{
  "model": "sound classifier",
  "hop_length": 160,
  "input": "log_mel",
  "win_length": 400,
  "arch": "conformer",
  "inner_norm": false,
  "num_experts": 16,
  "positions": "sincos",
  "loss": "binary_cross_entropy",
  "learning_rate": 0.0011,
  "beta2": 0.95
}
Rows from block 2 of a small sound classifier, named by matrix and row number. Rows with one number belong to one neuron. Each number is 500 + 25 x the weight over its row's rms, rounded and kept within 0 to 999. All counts start at 0. Numbers have three digits each.
Before each neuron's rows are labels from the 100 clips, of 14976, where the neuron reaches its highest value: "responds to" is what is common among them. Only what is clearly more common there than usual is listed. The data: notes from a synthesiser with random patches.
# fc1: second MLP up (model.blocks.2.mlp.fc1.weight, 768x192), inputs 0-47
# fc2: second MLP down (model.blocks.2.mlp.fc2.weight, 192x768, transposed), outputs 0-47

responds to: pitch class: F#; pitch class: G#
fc1.724:463513541466507486470526473510448478473482477519464509486493498497520513517518445478470551471497489488486487495449522494504486499519556476498471
fc2.724:524475503520471527532508530514492511492486522530504480485546519496465556539455515507543475531506517524527505548523525490533504506507501550492483

responds to: pitch class: F#
fc1.651:464505533477512488458537471500463486475486489511448500482493485504518502512523442481473531476480493472507476497463493481504493495517558476497464
fc2.651:544481486529488531540485529506482512511497520541495484493525526501463557523462522518541472526521528495531499530542531492514506505502491546499482

responds to: pitch class: G#
fc1.400:459492546505505508463523470520486466461515511503477492489494488487513482526489459508499535472494471476476462516469505511482490494496547475513457
fc2.400:519508517534486528521493534528486507487503503527476477509534515494488570528479516501542480498525509510523508530508527533485540515495500535462514

responds to: pitch class: A; hard sync
fc1.121:487526494511482509482532518475501479482517492536506568497499437497488469537477510517487503519496539490488519466487484510455537494473508495462497
fc2.121:490462518479451527511478518494440518451481510529474495488494453506507488520478454504497500533500502491496521523472480481501511541517504515517476

responds to: pitch class: A#; hard sync
fc1.352:466497517478503474467523489489511482470470477479490494496490476496481491481524511511474478451515466511466496506436465454488512472496489483512456
fc2.352:463500505470527484462518492509512452486518476516465493500502483464493476502489492483466547467486465471459472481441503500449487498475504481512464

responds to: pitch class: A#; hard sync
fc1.129:452492510446487470496532484471532464449481482475497498480469483484489483479514499490480494460532479501476495515452481476471513502508471476527474
fc2.129:486502501491453468457522483501518472481503460533497496484478480501456457510523502486446514466506479498479467530490476463464492492476492478521481

responds to: pitch class: A
fc1.396:489512514489469483465512500517507454476513495512511526487521447487467465512536487478477494516499505494529464513498487481477520507478504516485460
fc2.396:504508497496488496513498520494506527495477510510454498480536521503471482500482514487515496488487495494484559522508508519462479490485462513527501

responds to: pitch class: B
fc1.580:474532503481510524457496486475511492495495463497489510453504460453483492490489497473457518489499477487504481489468497485498517504512503488478487
fc2.580:463509511527507534459506425507534475537542493501513502486501492474531458507474510497493519494512487475484491510502514500493495542433501488536520

responds to: pitch class: G#
fc1.574:476490537523467525456498473475469494492479488512449502456464496470490484519527500510477515486507477451515474527497509469480509500515544507475496
fc2.574:468529532454504518436518477511492459458504472511468492494511487464481528514512493500486526459489486472503487494468524489459504493493538473503460

responds to: pitch class: F#
fc1.431:485519519467493499463519461511494470488499490487470519470499457508503498517542473490472525482498461462514467498480482470503501489488535465498469
fc2.431:544489458534489554507500530518514532501486551522514468521535545505505518508472519505524463519529518502496537537530503514510469494513471519485487

responds to: pitch class: G#
fc1.444:473486567501488521464505492490464498467480466543475487428486484468497492519525483507498527468532506472518447527488520477484502492500526494512489
fc2.444:488541553456525516436501458508508458475495472524479504481505473461487485495499489515482516462492491470485477489488521492446530498481554474523474

responds to: pitch class: A
fc1.276:491478504536494535516536493498486480500518506545505497505522450503490490532507562485507488510531501521497497505510485516497513517431483523487444
fc2.276:530499477526478552513470511577501534511530490538500446492526484513520489526487507486481461567521499490519516525517514527464500538502469489498478

responds to: pitch class: A#; hard sync
fc1.484:460517518481487448467502474493527503449461492460485494507471490510472456481537478490457515443504458506494493499439466480488480497523509489517427
fc2.484:487481473481485507486483436468490475512483475557438514510530472472501504537503473470493495521534507419519499502477494507454535513475504492534463

responds to: pitch class: D#; narrow pulse
fc1.323:496514554483504466487500451489469475506503442495488517481490509483507451506491489512502516480492504474503484507491501523451499454454533509519466
fc2.323:506507522513495480518463495534486483526501492478513501507518522529521482468480492496484469483521452477478478537497473535529480455505485458534465

responds to: pitch class: G
fc1.292:447491542518529496487516511474508513508539510515521508488506481495513488510511518498505479500502503510475444505485504521483491505480489461530461
fc2.292:559538487486499516483496502530508498522481510468516482467486516519478501454537490493527472492507521504500555505497503508495539455495478502504491

responds to: pitch class: E
fc1.502:460509488466496477466541476491475474476488443522472511465467467484477490513524463499470522507475487468524497478475477490454511518503531510468450
fc2.502:449518519478471490441492421503487468481493458489486514498444488440500454469502468545494522465479476467508507514451498492464510490504531467511475

responds to: pitch class: A#; square
fc1.612:449481518492491469473474503499521480484473513457500480525458477498510483503489463496446493479507461503497499498458480496483474508530496469496457
fc2.612:523458483490520537528470478513504517527512495512478492523513525498583531509458506502506526526514532439500501480498534547474474528497498497482495

responds to: pitch class: F#
fc1.116:485512491473520501443513468511502447454509475477465522502529489486497472484549430469477487452479446482511494487439487494523511500503511447485477
fc2.116:546492469518498521565518533534510522554458516495524478520519548528503517507475533507522481538505553512505524498516511524508501489532477511537509

responds to: pitch class: A
fc1.460:481522523475474490445520486488490479451502502517513532491518443488464479517509468471478499496522507516516454513487481472481501500494493487504476
fc2.460:491508506497474504541487536497505533488490505528456489472544528495482484516444485494497517501473510493491569511518514510480508487499486513533485

responds to: pitch class: G
fc1.335:451509536538523516484506492492523522484514479514505489490512481503509480530476513484490492510502494512472461512474483521480515495485495462548433
fc2.335:558561528508525496478497527537491539508476512486495507477487532495465511472518508493501483495519526501507525488503509484504553488481495521540505

responds to: pitch class: A#; hard sync
fc1.342:472503533524454493457472489494500473498450510499496452493473496482511452493464491534487454471505465512501504511485485495468500471491494495499476
fc2.342:498471499487514518528514508547501526518507499515500518502517539527494514508494485495493520508504551493537498520531553523563503524532496514485492

responds to: pitch class: A#; hard sync
fc1.499:446492519453462466462511495488508456466456517480474505482484474508493481471525459507455481455501460510484495487459454475473478466510495458498454
fc2.499:442496485478457503446502494500534459460510519508466474508522449492464495526520458478455511466496477453488503516482465498445504495524494470506481

responds to: pitch class: F#
fc1.374:487541540450522471492521487506474423479516458498460526486511473482511482471531454486454516489483461500524492498443477465500541521507530483499471
fc2.374:563504475511540527524469519569506536518523513508510510513555517512511518486494536485495486501543510505509500559499489513514479458510493480531472

responds to: pitch class: F#
fc1.631:465543525459500464483508474478482458475494480490482509480506489505502493470515434487432513469480461495514487514464492476516512510494512464496441
fc2.631:536476423517465567514457543521484537508495520528509477507520520511491514526465514472525473566538520489508503504513513493506496508529455534517480

responds to: pitch class: G#; hard sync
fc1.143:485508534499477498426512430458490465487471471491475498487494498478510487503515493502495512459522492478485475527485492477441510484455540491489503
fc2.143:526462479528509526562491522559506502543520544498499482543527539515548591494467511505532468521497507513489521491502520523532487491553489515463484

responds to: pitch class: F#
fc1.549:487526515454502471461518477522506425452497484489488511494504468498492481468561456494442492472473461505526475497459476465503523522493505466509466
fc2.549:583499463509470554489489533501554524521489544519479474527528538502499522517500514476510422534513518487495537498527526518483488463481484513481485

responds to: pitch class: G
fc1.497:452496511511527517489503506480518519509528498520526500488501483492514481505487525493471503515486516514473445509488492505472505492482477474516464
fc2.497:529559515489509506495476510530485523525482531478505521483484495494464474442505506491498457508508511489493530485487509477502532508488511488502509